config.toml
arch = "mlp_mixer"
model = "image classifier"
dataset = "rendered made-up planets"
train_examples = 195000
image_size = 48
crop_scale_min = 1
horizontal_flip = true
translate = 0.12
rotation_deg = 10
targets = ["phase"]
num_classes = 4
norm = "layernorm"
norm_position = "pre"
activation = "relu"
mlp_ratio = 4
parallel_block = false
inner_norm = false
moe = "expert_choice"
drop_path = 0.1
num_experts = 8
moe_every = 2
expert_mlp_ratio = 1
experts_per_token = 2
shared_expert = false
patch_size = [4, 4]
conv_stem = false
layers = 14
width = 160
mixing = "cutmix"
label_smoothing = 0.1
loss = "cross_entropy"
residual_init = "none"
optimizer = "normuon"
muon_scale = "match_rms_adamw"
lr = 0.0052
momentum = 0.95
nesterov = true
orthogonalizer = "polar_express"
adamw_lr_other_params = 0.00085
cautious_weight_decay = true
steps = 6200
batch_size = 128
epochs = 4.1
lr_schedule = "cosine"
final_lr_fraction = 0.1
warmup_steps = 310
weight_decay = 0.07
adamw_weight_decay_other_params = 0.01
Rows from block 11 of a small image classifier, named by matrix and row number. Rows with one number within an expert belong to one neuron, the router's apart. Each number is 128 + 24 x the weight over its row's rms, rounded and kept within 0 to 255. All counts start at 0. Numbers have three digits each.
Before each expert's rows are labels from the 100 images, of 14976, where the router gives the expert most weight on average: "strongest on" is what is common among them. Only what is clearly more common there than usual is listed. The data: rendered made-up planets.
# router: router (model.blocks.11.mlp.router.weight, 8x160, trained with AdamW), inputs 0-159
# up: expert up (model.blocks.11.mlp.up, 8x160x160), inputs 0-159
# down: expert down (model.blocks.11.mlp.down, 8x160x160, transposed), outputs 0-159

# expert 5
strongest on: full; cratered rock; ocean world
router.5:132146091140105089150111104125122103116148127111115117169125157114149102123131100158093112083130115097181114122109117109107091148161125163134114123115138156137136128130103112150102118083164096129149088086100132124093189110104132143148121159113151098128089111149123132163167111153104190080136119140120095111119106103107111138101101152128120137110150130128171107144129173129148111107119061152089149150141127150119088093074129115156131108144152120162114114139124108136102136116116141
up.1:115091097133109160129157075159107121142112138146149144116111119138122140125099122098121157126111137153136115156141113133123107130146134153137126110119127142128135166116124091158112132118129138131128149118116134120155132104138152113112145101139135124150148077126133077119184146149141141108110098099167133093124138160141105129109142117150128193055121146104077146205162157111148126157104157078138086116105142191130101098082099140120127136095125107100171127115125151117168118117135151
down.1:146110116066123148154124155125078094127109081140126117110101168161144112095153133165122099150139150120129136106135122068122149138149110082109154120109113106135135097124166145151128153151132133130128113104129097112125166130155113132153103090128136137081117179130116122152124165090152134166107132100107131141144106105107124111133113167090145083128137078125153144102101082164147124152153124105125119114097142159162127113151129149138137098181138104114126147196137129176113138121140137
up.2:118135143109121097090121156135144130121087084182131093106110102141139159161112145154141125113156146110131132158124114144133137140117112141118142134119109116083166143148147135100149143150110088089078078099123155126127125133127136147178090076142118141140150105119124136146140118107092145132130159169119092116117186131130139076121125123137098086139124096119144151132159133116117141090146115130127108153154115174160138092099158111142113133140162058153120124146209141136113144129118125
down.2:147138133138128134151121124096142107169161127090116129139122111108132160166152140091145109152143080142160137111147133111096098127140179106133097120139099161128123098119118101144117106110111117162168117157139113119113206130140132150118181126092113149143122149128121115150106103156166126127113088119133147129126097126111114172117103128146149102130145160162147119152105144133119118188096135124105077179125122118086129108173103099121104136125151145110112163130069080125130110180107115
up.3:119136107164129174094118127154108080131119068137150149138094127153142171139120124069110113135117117102128133148132126111099140128109125126147162131137117175095149095155179142142107118116110124143123087111161128107157133110132125137163169153118120132131128121136133151099091133152131124149100126115138143127163093079137168127153157129099139153196098102130152149159131146124161094097095113120144139106113136150124114109066146165144078117102159171122108111153107109102113118149086122
down.3:139122130154062116169146147108165139148131147147133075150174133116141075094132126145156150110110150125155135107134116123092137157151117132119140142154141099110115145121107120116118139150140065110103120174133138144157128164113161103098142122123136136087131185143117130140126139127106141123132147137119141157119147084162113113113143117129103080098056169123178072073122119115104125164135101132112139124138091099141123143153141091131141120132135115135101161140122123111119141082169103
up.4:122104151136112099158141096143159134135141133145108117135126098110105105094177111143110166103179147187110139113179131114118099115165155128129150126173132123112142172141122140130101131135141102095095127127117104107174112115159149108129135153077113132100094128098112176113128123110145127108139136146120191078154127153147196111129164092108147105124141107120129078131134110079118121152099130122139111140117157129143104151150129162129127168118133106139141149107094111125086142085115108
down.4:146123098189148147099116133126158126109143153121143178139156129186137127113084099099155121097087107094116144125141060160131138124096113143100108110126102099152101106101141100135164152156092144119138096153153157139122128095125095149120121105182163158119138118142115104115124117098151127087152124118140154114130100131125070122160123155086098121169178118126130164139088142154134163070137120135139119142111131136110131158114123120101158136172157119110114135131139122155132124151141133
up.5:147128098149122153135109171115125095127095099120162124150136142143148134117097109097081133156145094132112147142160150113145096162129118132114142110136120138092138138138095111112138085110122112147130156118134158136121138118152191122104139112084168135107146111168116122133152208146151172115152064161163122129126091095108164090156120140158109119171123077150112108101111141109131120089106109129119122144153167147153153119133142106161132141103107137089139155125129147138145107090104101
down.5:152129118115114119150164128103150140129164146134120123114067124146095067148126138139141128104118153123115104103143146156141112102106158108095118131108117104117144140109165145149114170137114155141143124165138131103119166139118100109112142106145119089154038196126112137113127094124117120129095140126098090138137153100134095127115173141089143127106124153128151129173126163110144171175118181126127120138142113115120081121171087146081097143135129097155142126147135107131151124137131165
up.6:132106132136089135104097176123156091139123114132138130153124119108127127115151136108142114085083081182096126126136109110082121152080150105108098135128107139101135140079113112105144099117117150112107089156160136144138118097161139115126096177122115145128114170142136105131141154166105130102083081125153097138092183141157123158124118191126128136157152116146132096157157095140142131140165130111127122112153149123107131117141129121173132099116165118124160165141162146161088159123146134
down.6:157096126147125141178162053110126137106117162146120103115106106175128136119095076122134139134131161079115133104153125123132099109164118178143169123126116102115155120144119146114143162150114113151137153099097118136071154143135147138124137118122126124100097103101160125141149111099134117095193127137132115126154094144125153096089161086127149145162123137107113152092112161121118111149104129122159136140133178172136125123138100156098132125143139119134118149144080077106160106153133110
up.7:096123098130149118175124155122151128134126140129123156150098149133151124089112135112136113128091171129137148163146126120153097122177116132111128116152107110089143139092121096132108148094116146054167128112107119156148152130141066138113110150135095134109089141177145142093138168097126098130164098133156121117127142124126139125144115179110148156096139120122191129140128063135183107155105129123121129108147157159151133129130126126138138134115135123060126151110156102072108128118150134
down.7:142140131118131164135118096130115111141148107126133092163119142113079119118149114105094110091168069145143122095100118122135146175130108100128106125117121174203137138183114136143143163141119103153129062116159125138095118126138098095103134123150207096093160134141090113122139111118160069097119111122125133099150125107110117095123144132133113129137087150136143136138117171135150132159144117156135172164117117150126165136126135120160099150138142125136131137135103132107143128124078105
up.8:115149150121124118148124139105150089157104102109133127146105120137101117132090136117117129161108110123125101118145125098087177130134136148124177091113154174137126104152145122156083117134142160114129128113144133111087108072191134121122123104140117166107129097086155139147094118087093146128107121138116155115126155136127150117155152103128129150155087135109130131183159119137151173193167148170145116106117115179131103123152141085102142143114144070121123126096116110164132107120145156
down.8:090078117097100100090096179151114120126131167135147112094130147129191130094163172145130160127123135110108142125116132093125100117118138136126136161126159103186095137175125175109145154159135110134146130140130135134162162141120114126137125120128140091116155156158093142139160107133133165130137106134141170130139091089123105169124117150145125088082108139154126137128126129109165118124114124130114114131083127128144201076123108080118147119131105099148179108135137126104113110141147113
up.9:145111146140116152149137096137134098141125143156143126081133126091210113122111139124139126128150132111150135127147136107155123159107140148128155121162114174074111160136109109137114176105122116157093162100070174084128111139113142166133133106136081141151089125107104103141110149165113172128149098145122101082110160119155099161128099109140115134106168122093144111142127134132152142101105141099124093114154112144128119100173142144143124154109076091112096139161130133112112140107148151
down.9:138121078122170146158115158110136112110128071122106136120122143112056167095120148122131128142128135150129114160119126143123110133212136154122131138116083103148139094101145096113104114103140162070162099177112096179128142086154141139139143137119138136091133109123156152095164145080137126138085137127153104156122093129119110126131156130134163142119148131142107147141101110136163097126141114135133112117104130133158069120131129132105112128164177155146161135140105114166130118144130136

# expert 6
strongest on: crescent
router.6:090112069116084106135114121125124115156159089147142141118093080142150142139171131078112143120117162125099124101115152140143146155124115130117124162150182184117123097083153164125117134155148152090126157153135123116157146100125164136051116137141104130128149110149126110143144111081112123152146145096098136088141065124165111117138132096073137126109138126113117158099126117141123122084131139148112112124150113112144111136167131162135116126131150151146182131126105137153133115129126091
up.1:111121137113102170166138149096158139142124087123155176144123135137118130131089138115120137095121136100146133104113107113103110189131091127106084170115131178107132129161127125082161113142145150134136115101092141139121145111133144156139117124113129085125114119121127124136150179111123175145139116148184168104141114146113155088125182101144092147128112077125155140093140117101146145112095094119138115104142156134078103163105117153189136125124158148124118109091115115179141105125122122
down.1:158135118118167126073118088141141131136126121116129082067123136138152122108129132172150143118089134146091172141086165165138165088110145126100137095105131101139149140136134151148143127144154112118111182131123116127148087157170099125119140121156116117140152110121136172120121132103093095126150122111099095195080142133099146120141099139114113107149153194133136109168116130134160137114141122108098090156146099120169144093126131125102144140129110117102155137138122077130163119123150144
up.2:109129137116107100152133118096156120105113133126116121119097120167090105102159132127120142155141121144136127136116118127165148170108159121130128107158136147110143089115080134119143122147139159136126100126162095052071102122094098134108128147125154107099174124085098172142161147136134129134151118096135095126144163065137091141133173152114133131107090147188138129108140157162161104122110166173121102130146099122137121184154167115152126128096100128134112126159131127105126123133108153
down.2:128140111148140107137111113091107106143143100110157115112153164133171162075118131121137083170132139098170136126106136105152100108141146138111166113075107126123109103156177092136149129088119092118138130080123100182158112152108143136132124093132129121098111135159138098103126147092125149134121144149089157107114118138124145152126102111145130127114115167091159134127116088141132149121127103124096142114147189150103128160144085135091173183120170149128139133172142100150136109150140145
up.3:153132112120122108147125147148141145134174120150126120141157115167113140143158121105089129190085096187114108092089114090133149135101154159097154102101107085113142151123117105124100113129085166122137139122183104110107128108139125205160171078126089115120171105089150148124138158121086137124126123130115109145125113157139145107132168104095165114137128134108107120141124160098102161141140156148135110120149123136137090111116117138116118108147109113097134125118164155160120142139159147
down.3:103103163102126181113119155140124127114088122097144154135081142131164151154087150076168093087122161114149152161185127178133121119172103061138122124130119128122087091106143167118143137117175104115147144118108172166115143119116126114088121136143130103163110151135102102110165081119132101128111090099125113124125127124142125102162093127150122136140138147138096107155148107148159107146133118134111119128114161111142142128148132149128088145103152126175127127149113157109136150097134099
up.4:089118084172094124132118161119115145147092160146155128174158115148122159123102130134147120103146109088148148107166125137117092113148108153135100152146135126122118123144076163124118103189116152137099141113133091116150125116122146141135113122133138148154150147176128108096151108103141096147166138116134100100142124123079153154131118133128130086141124103127130102140149115081099151109122167141112111168143108089147127141130093155053115129079140143104103164148101186128143128159111121
down.4:166067139082127134110124078158148114127141113142111152113091139110135120123156113204136157170148116101185152155142136111109132140140164109105146096153157169139156136118132113133138113127103134108147139132170156166114089143109103129111118125104153120147127093086115141132091097161158164079114096144109150112103128132126139160145135108120142133088131122117098129087080123135113124084144124121137084130126147142134180098125174141143135108164137088143155122125116131105094108128126118
up.5:193137146125138111122119146154130118128100143140155158124106127072090123100169161110108134142144086168128160113135123124161135138097128103101129092137152083138164131150122148099077100126120120124111161112079158131111132145177117107088150134133127133114123144123108145142092138121128147104152120148111148148142166094165128099147100148141152125089145193157152088130114139063148162115141137078117099105081130133150149116109116133157132128102092104147161117139119122133130127127172136
down.5:079133122081152122143113106091134132107148137140095093135138148110158157111086142141158124138114188108067153116131137159081122151118109136119119152140108127109085123146126135119149116108102118149159112180157129091144155156108178157168142113131130119142102124140138127142114132103085155170136153095155124141114103108120118153111119127156112146135101088097124125094145176169170102091089108156154137126113118117122110118175134112153087155148131118132116186154140125134135136117091137
up.6:118102112134067138113163188155110114156118097167179195088084141095165142151102136104134103110097115121069153134146181127125109114101130134156118152105140127160122151144111106151128127089067123119151151117106120158153161115116143151106117111143126124159142130156123130134135144139144138139107163100150118117124104144136121159117104122139135135144096144091124156127130141083163137114123116129077124163136120135117125149122129177093154113122156119096138133077105100129122099158153115
down.6:120123130098151108138107066082128158116154170122128120106163114085158122086153151092090126132163148126162121147119152097125156126170113071122137161125136161116173112102130124116146130110155131116143142150142133146115100174111131103122098160159076170118120146154121116131110112166140119120165141156106144122120115144117129060110154143099117107147167099127139147137132093132139093151112159086156104156092111125117133115145141161127158117121106108165130150153106078141115101104141135
up.7:121136138165144146148139116103099140140113121105137150182138110155130105139138108127092112138089144099141142169087101109162157173101132144118116198124102112178067127144121106105095126113125132138139139106139121128190103129139072126112154132140102137135110149117139124135091158141111098121167175148113116107166139137161142117085150118108161134136097130157126156090069135119135121129137096116126120136117159139117147113128112093148153151112121109084138104153098155174107131135086107
down.7:116097107136167087123102137134121160139122131120114120082121149126173118168125141126132105188164119098134111133162124079107157121136080126113113116140132112089163099161129130151127121154122143150065137150166126130086166156123167151117139129126117115141133140163120160147122131123171094185107107164123096175135113116128136131125112137137118121120117131127138097142150147159119123084110104153134152127166084102110108133143143136068062093114126168139095144148126132103110147101155122
up.8:120106151139124146148111145119125103148103116081115156111087153107156084098115153140079154115146100145155103158172075130142080136129125146142189141106125117137092134123149103108124158144119147149151174134120087129131115119140138132112117111084082113124119127129190153135160177167124109141101129150177140147148136163123109093115148158130135143115129143126127084132120117139156087153114096109141107130099123123155100093147130115116119114101097105148141137164155147181146153126084120
down.8:174113133117151111151136117122154113126140085162156062128161118139173140104126118113105111119143154138114114113098138095100149095133140108096080126117111113149088092101143142146094093141102103088137134146134167124152141136108119111134140135090132137143148117092147142141107096128107124134120069132151108149135141111125170155110155152132120145115118137140113149155142160093134200086140110153122148151075134116107122192128100151157118142154154109107113134148163148119141131136183170
up.9:156145162151104132123134157141142120081138113144138114124129160097155090081156125148113125112133186105131099161152180100116091143111136122142153133160106129150100122132138129094132097128134122098137137113129116133130132097117138133141120101085104123139154036102099156141132134128117175155122130128127167150134124134114136091131080108148116123115080133096187101130141166114178144139121084106137094137104130119130134093129072157129100161146136106128135176142126147141154158148140121
down.9:108130129122135122171121120113121116129133105107139132055130116145178173116074112073141144132100108109124177083132127096117139150122123136123100137130152134126123136141104145156143119114096135105159091123135127134130167145139113094128116114150115154156129188126157112111107117137082055105137134172153123128141056122144135135144165161095152128120144098141102141151084086114155130145141134106182132129132097078160118132144168138133148101109151126118118117102150149141111111141142127

# expert 1
strongest on: half lit; lava world
router.1:126151173137180159089117150128141134117119143130139182142138090132090138128080141126158169149111133119115139127131138147155136166072123136156130163138136123088126132122134142122146104144154152120110126131134176170111106194149128136111130100098128111150147123131129121115127113120118117118096116156113179142118143137084113122113142101166101148172136071132118118142177101100107151142155178085134148097111113126117132150150092123140129188129155098065149093122130124127146138119136097
up.1:106132099148120148089175122117112145106107148120117174153138079106178133133108114105145137103088119084144125122133175121108143152150126114152154132119145133179126119103101148126104162141087119128113123120077111136152147125141199100137121116121133125131098161112152096113174141152145144109105126145119146139136141127181129119100096117144168138119155102086108109154095130107141111060168152166131119129139111128128153141095113112188112128108149174110103138088114118124109130153103124
down.1:149130157133130114168100106159100094140166138131115117142128154128079125128110125136202135142166126149115140116111108101142096149121128141112067158135117126112133153147163126132132103123141116140107105149178153118123100114088139151126155152163136122158159100123099169114147147110083125113141155140119063134137117129087137136149113160094091152121114131141169146071130122145141127172063131076111139140124131142152094097125155141092091121139166107131111107131157100159131139126135115
up.2:164134090128131096139109140127113129114138125096116114114113174122129203091111101095140138147115115145133149154112138153094161141165126159148149052130102121163102139115109124106138119142140115136165131127125148130126144163143154108091140094147105137130111145136146108162144125149105139139123095141114110146130130106108162117125118095184115099097087141093103139156138142146186150104104120099089088151120124182110108167078152115135086126105128153136146150166103153149141128123111161
down.2:144103147106121139146120167106150107167123139114112103121098150107161072131167144117136088149148119109113123124166117110101130116154111089126087098125092127126183124093153118158127095136083120099206106098121126106139116125124116136147144156151136113139142113112202150105087111101145140131152110126123107162079118120127122099151139123056130122160169130157124110119144109130132099143123159143139122139110139159137131100140146128150150139158095165127114108131181091135115135099123149
up.3:097159092184113118140113152143122099145138165120121133131052171133123133142119111111162177094115135079149158118108128115141110113136119113113155110094122107138134169186125102122123172166127140141124134114109135149163124143120148096107120102138129138073116188084084140118124122133137090157157094107122126096097138108119132105146122139135151093160151151135126135125154142119084109129091123114183130115129114097120134134141139111102192139140139158094097141137111109149154110137130153
down.3:141085121093109120122135098118134141110114080124127130115204105103136112117133125147121107135107136161143105111180126144128182152111144142142076124171128145096151130087176139144165108124116152106098150106133124116083135096175142105164102142191077101172170085157159116081154155069124106143119172134134122154134134136124118128135140117122089120131099162132130142125127116122182144115139134158124120149146114147129137124131113135129100150136109117130130120132126162121085127134109129
up.4:139129160153123104139106123095127115128163138127138122124119170129191120107091133128133170145140132165097167122147104178152123132154135167146127134139159111103111116125118129092108113128086149127187093102121122146118130115128127135093130186101116109097099143129149083116120124142178126135151141135140128153117129108082133150112137130110158127113138123105142148110159117116176103071076117119100059126168142169099145164076140137141102116118116124107150161115139125143160091112155125
down.4:152115122119119137130141117131158154111171152137120129129143108159077165090168133140122112113126091120146116133096136095104131137098131107120121103126112147096172116109116086159159121163137105124180148159148152108181117090124149158146167131139095127147151131143125137121133139121129093135082099100114155112108131138137176078142095111096122103105134106133101084107115130155105140143164095138109104150124099121134095120143157151109165149128165168116125100214147104131146130135109161
up.5:132116119068129105094121128138097119129132159111096095141124136209164163116108135124129124135158139131121127132108163122160101086127130190110190085120140111143130104119150125134131103110136157114151134109158109097139130090134161108158092098118110179123166140136114121127157149117108131111122118139098154180129171106107125135104115090105128184105153100113162129120152150153150136087147158132086129159108168112130090122133092151127119154138103129118132132112129129134111144086096121
down.5:107138131137150132157118133131166148122166094131150136132103139069086127137139120107121134124104122094145110104148129130111151132147130120154072152098113108105134171116113143104102137154128103122112140141071125160129138192126095153116175156139150110139086121117108123128128132134139111144129109123151082092168117154147112132165141160141130088122113153160076137133094107123093087135078120134179124074149108122169166139130125102125119104148122134127123149147143125140168147160192152
up.6:119118115155131158079127096111124145155110151105120129084143115092126125125130146134141115115178124121122159089160127119134088111125175140135128187102119123108116160125087089147124139123130150175168160138142109124153129149125148162127095178116133148105111157110110140120132157172115111136123156175167095129109135092096109080124148112137107115117134128183094153096105111119143121145121121156142140105117171123114155081122138168121117098109085121172107119138150097136083170154106127
down.6:127108132136108069175139129184103134127143111116130108153121153149123110146156119137096148105122117172155125154118122129134141143121110104130119059160122136172130091128154131083106147124105129095101107155142124098070088165159106103136109107139142114156122128165138103108142129111170147093115121099129144120164130146129152167079144151082142159125124110098155107115125169130116102114151139136104149163118125121173101164100135126150121121135128103118169112112108183116188123126132144
up.7:088136142121135097152105117111143147140122170145112135116147117123125112175180137143128143090109149167122115146123143137149149160124121115086158146129122131100142118159114171174133176088125132128108089164153143153147122108165116105164123137137108139055131126128128130149132125107106103154136110126165176092121102109123131142172100076080176116130105135118119094140119118121126119139129153121121187087125126125094132131134063110106155170162121124132110126106119097149110116083109110
down.7:138122103150147146106142119114116122110136131097207157131118133142126170108093140154127132131139152126154134085130132139120107097144103135120092149089137114139166154099163073115137129154153116093123150130121130087106146139121114139124128142168123115178095143107120116108107112150135132106117109090128083160129119121118131110106116139154112133116075121143095180139173094134159133110130052164141160167142152123140108132114155148162081110100086140118170170130141097107108130156140143
up.8:131184106117110097162111164106173133139129141189144159151127112134110126109124117145145121091101163129104126124148104124108140143118159141084122143107124147142126150119095154135100101094134131134153137128107103148146139148196162149092139113083149125120110116123141133125140136104184150093096123116162119118130106120139120150113107118126126132150102152126118104137094146154136120107131149105135097129110165096100130170151095124060123178149091168074129117146157102154100121116096076
down.8:134089121147114145084135114109111104118117133028113099121142169132151144140117146129161122160169083144120154140127117155127150113117133113174105152154147131130146116137167128112146156164130145114099094135156132120109104136052083094168139136130102152150146132115143170137151138132116156171141129156113176137137106164130124104144144136124119151120128128103134140109138088113110138151118052128128158124134086143125145117130114131183109098105124093134138114117117119095176135120130135
up.9:134145104123106088106127185110162146116117096104121124100101141160160103113106109116152144156174092118120134130134112131131158114127149123137162120148149111139133139141142144133112110138115109171155110100089101106112119125144119102177109074142135181133122108120084091125113126126149088169128122136094169108123121124159127138167158101157124102124087137138103140056157108188151143172137107140125151098155114140095140143127104134080126139138146090139146125147139130079127115159145166
down.9:120090121152136103129117124125142092184100184165117110144122138112101132156126178162116125124078166087115114114107098117161177120088135157140099142120110147098151102127131113117126092118164137083116092151154146155130134128126143114095140196116091099135150145104131153121171118143160097085110121139079137120122113130155122096137175126100111181108123132100162113151124124116109140116131154081133120132137116132153144128154162105144147144116135143099131156114159154102102153141117103

# expert 4
strongest on: crescent
router.4:060164109146111127097119138137150130133131102131143116124150100148087074170159172076125122108109096121131136147116145145130123179107120155150159173118146142114153136110148119189155130135155154090105132109144111129097115128112116131109081122135167115110149102151089118118110146101167121104162174123138132085122076118132113149153137105117136135113125149188145148088160110137124129150092129122102149114115143139152130162145128176145169124101126111144132146122091134146116111151113088
up.1:130084111140107160139128112125154115134124146145142133107141106113161127125137134133144113067126092095154122128127144109107125146111123152134175142136104107100127117114154113132109152126096094180101146087103087129122104100136140117165115156132172158133161127111113136111140189177128176121131209156131078125092111128121127102087131175103143112095120185153134148122126151155118139131132106108113114132127108184115112148149147118144137126108125137152137134092114158134093086094163124
down.1:160128120148137153108135147105132124093132130123109121169188141097139117140113149120133133109130115110072111103135143117068149132146133167130128134161144114170140121137155108169137107099147105115167126134129122128115121131122141109132117110131158093135121119142173130177147147159191160109137141172140138133140113122130172142063129123142112124103154077125105134074128122056123100135120127133118137139059119124153134081145169149149153114108128137151096108160106078133110114131117143
up.2:097141158131126101110112141122127097107146092145137108108119139162147142094187137145105086098116156112092092138116114157159094130105132137132142132118095105147114101101109147122153104176125129096094173104167104121143124146114115104140086140197136119138119128146114078113163105163136163089155166102105154163139127113132129108083145125142176151124144168129131120159098127154160108124146187157129095154101137102123160120125117131145124122115159122159112136114128104123133129113096175
down.2:130115132136156126140131110137137114166101131151128103122170163101134131112073124136141154183148135106137160117127171090124116124202129112142108102095127144109138131143149112141096128088114085128145101122103103120086141096100125118150149116063093092121167122118146153152151139122125080155102095141176108107154125118129140137152146121121120106131110098145115135080115122111097151109156093147128132110187120143134124139180131130128165161133164149113123131176151169143122108171119136
up.3:166108096132110192136112118107144146148085146130116116120123110120123133134080120124172146111128166088163156101102128143109082122155117129124139120129121139124131143143119114108151163132128125098159132089164101133089152109098095161135139125133116160085136150103106088139118104181120136139122102145116122117104131166115127159150136159093119086132098058144150152110140106135121139128155117134149118093151153132165127168147070172159131148146134147072161146129134095112132100165142119
down.3:132139124146148071087120107156114128114148092118118127125113157199109163125152083140091136117100104151149084118151094109163126174145144144139121122150153138128107076107132149155113082123143154135138195174095111134143117124122117144125113129109145143173160087161130121128123148118115086121145126133155145151150099123137097125142123116151107154156120148104104117139093130108139122130075164120131159135127098170141126076132148159105112134134099126177087148130099115092109112147125133
up.4:138100129120152161124137138071119129099151143135091138109082119140177124134115123070130139144124152126139159130152125147121149212147146117140125124152131060111114150105132101108165093155132092153122142114163086081107114134110188174114131149122120121124143119140123126129143091100143133106108135170112112131112158136143121147109153089095164144139091163110161140103139169086096111143134150134148092133146175117121114143125121141111097126132153164119118154118135113078121109144135117
down.4:123131116104103095126125166143148153150117086123178114128157103174070134112162160146162138133134110136172120114122138097129126059095101130116117126100109175128139102123137146105093125117127113120102153149101138148124138134135080121113124092137100133125132118093162164091094116144151143121161095093116142122152097159084123131162136141150120082141137114132119111147145131159132099151102138130095135160124110141155154100116125122206137143119168158167146119135098123182109148130111138
up.5:131139110152071151169149122157118109146091128163137121119102112168135125131101128181131116131128146110152125075100135138117074173131141097127145098157135166123082164088129143128163140120126166154114137097109122110134137116112115094123099116151108144134088100093083148144122115131153129132177116119145182143147104135112083144119128126178153162145120131122132135147116114124161166148106116158118086129128070143112135127140110144108143132096101116117143148080154119113112128098128190
down.5:187139132096150049190102101104121094125155107101096105144168122145156136130139149133076124115134143130164135144107098111127155113147077153123111155122139122171174148156131148153113111136111113137138170104152122117124122125123141144123146107118126118136130129166091115149154140097115104159125127112101118117088127145121156133147178149118098154112153140142113109134107076120134112089141092121126109110145136141129087130135143120115117136131152130079148114180105148141205137155118111
up.6:160136070114098114142154119138165142102153119115160159117130092144139087116118104130151163081104152139160156173172143124138129152118163136178111156070108174111149144151137144134177125114127133120132127117159102149146124108120099102141113137106124123092102127134127154131134124144117147109131068072125121127115105136115110181142110072066142130130121138127088109131089155131157161107114133115109108151118121118145096113158097124135132138108172138112128135156158101143138106112164155
down.6:109133133127106141131096123117175129169106135134133133138106134152142168117128123131140101138141098089134125112112153114135133119154076110140099119110140130139139110141081139149122123157111128074109161131117150094129082126098137136165109125158091125136164094109117123140131157098149108178088138104105120146126130156131117101115170197140133101111130136153099148148126107098110113130163151137128175086155116126126177132079174129111152151103126094145153139175069131132134195120149142
up.7:155160168102086111113149097116118167149139170130155126133145156102121144132144073146074123150096084144134103122166133164088101091160117106108134133151157128125137105132134132151121133117091123126163095113121125114138156163122151134098082168104109144107120109186134135103142115109155144155175133126124121146115136138141155113137151099132155097101108083115125107163109135173134176124115128135126127135107115129096127112145077145138155096163136121148180099100117108125115087121105170
down.7:101125093064138145145079147142131134143174100142127113143111109142154145132123147180155145083188139101117125123126144115139136154126103115098122100098127133138106128141144137128136136152159131108169113145141072092121104145167108133105131093117130118178107125143108137157107124159114164135100111103118113128157093153125093090144130172112103132165118128111107138134086136078107130162151139154115128151140135129173061124132142145088135152125164114117163170117123095096131152153154127
up.8:115140131135117128132165124108135112101128167094112098162108137126143112166189147135130110147139119111112114130140142109107096078133156132104086150122099137128120109116125144131117145151161123107101107116168149125185095126148088155149121129143110098116100135139116116175131165183095148097112129145107150167161098134181164102131158105101102171153147136139108137098135140113153133163116148124136118100103131146086155097112125089129131109125135079200096141110105126127108144110172120
down.8:142140119089151103163080136148166108124149140139158139127162166131113143131093082159098095122166157171136126099098114146152109125128101120127174102128117156128105099148117106149111063139130115134126123074132147112140157156081132115109168123121130113115155105122109121142150113101134134119135111113168117107156165131129093174101102182133147079116107147121155084159129149110128106140138077148113125158146151155163117140108083143106097139136142104095154117101153135137148140160112132
up.9:129143128108127143106132136126093112093115157115090111155130104154156166173125128140106123079121134114101124129129109126098126135106140148154122101138131138139127116153125166165140127139155159142091070134138084084151113110130139148147114137159082166132146131107150095146099110139109082074089117144136163130121184161139180134153134141115126119120135114171162092157135096144119140092139143115180143113111106132149109155147132139117115104143186141185130085106103082116138111113144139
down.9:119121140131146137179130093117169185142147133174136138101142170118106115109130078151125166178147137147146148133092121088153076107121109125151113151111107110133127149158111071109147066116144146088127149128137132132129168125102112132165095128133180093134120130154103138144158155127134110149124148135132130136123109143139071136101140114132124110145124118097084167115106146115130131135139131127095144157138105150106190126083126076132088157130095113113123157122137133150099122105122103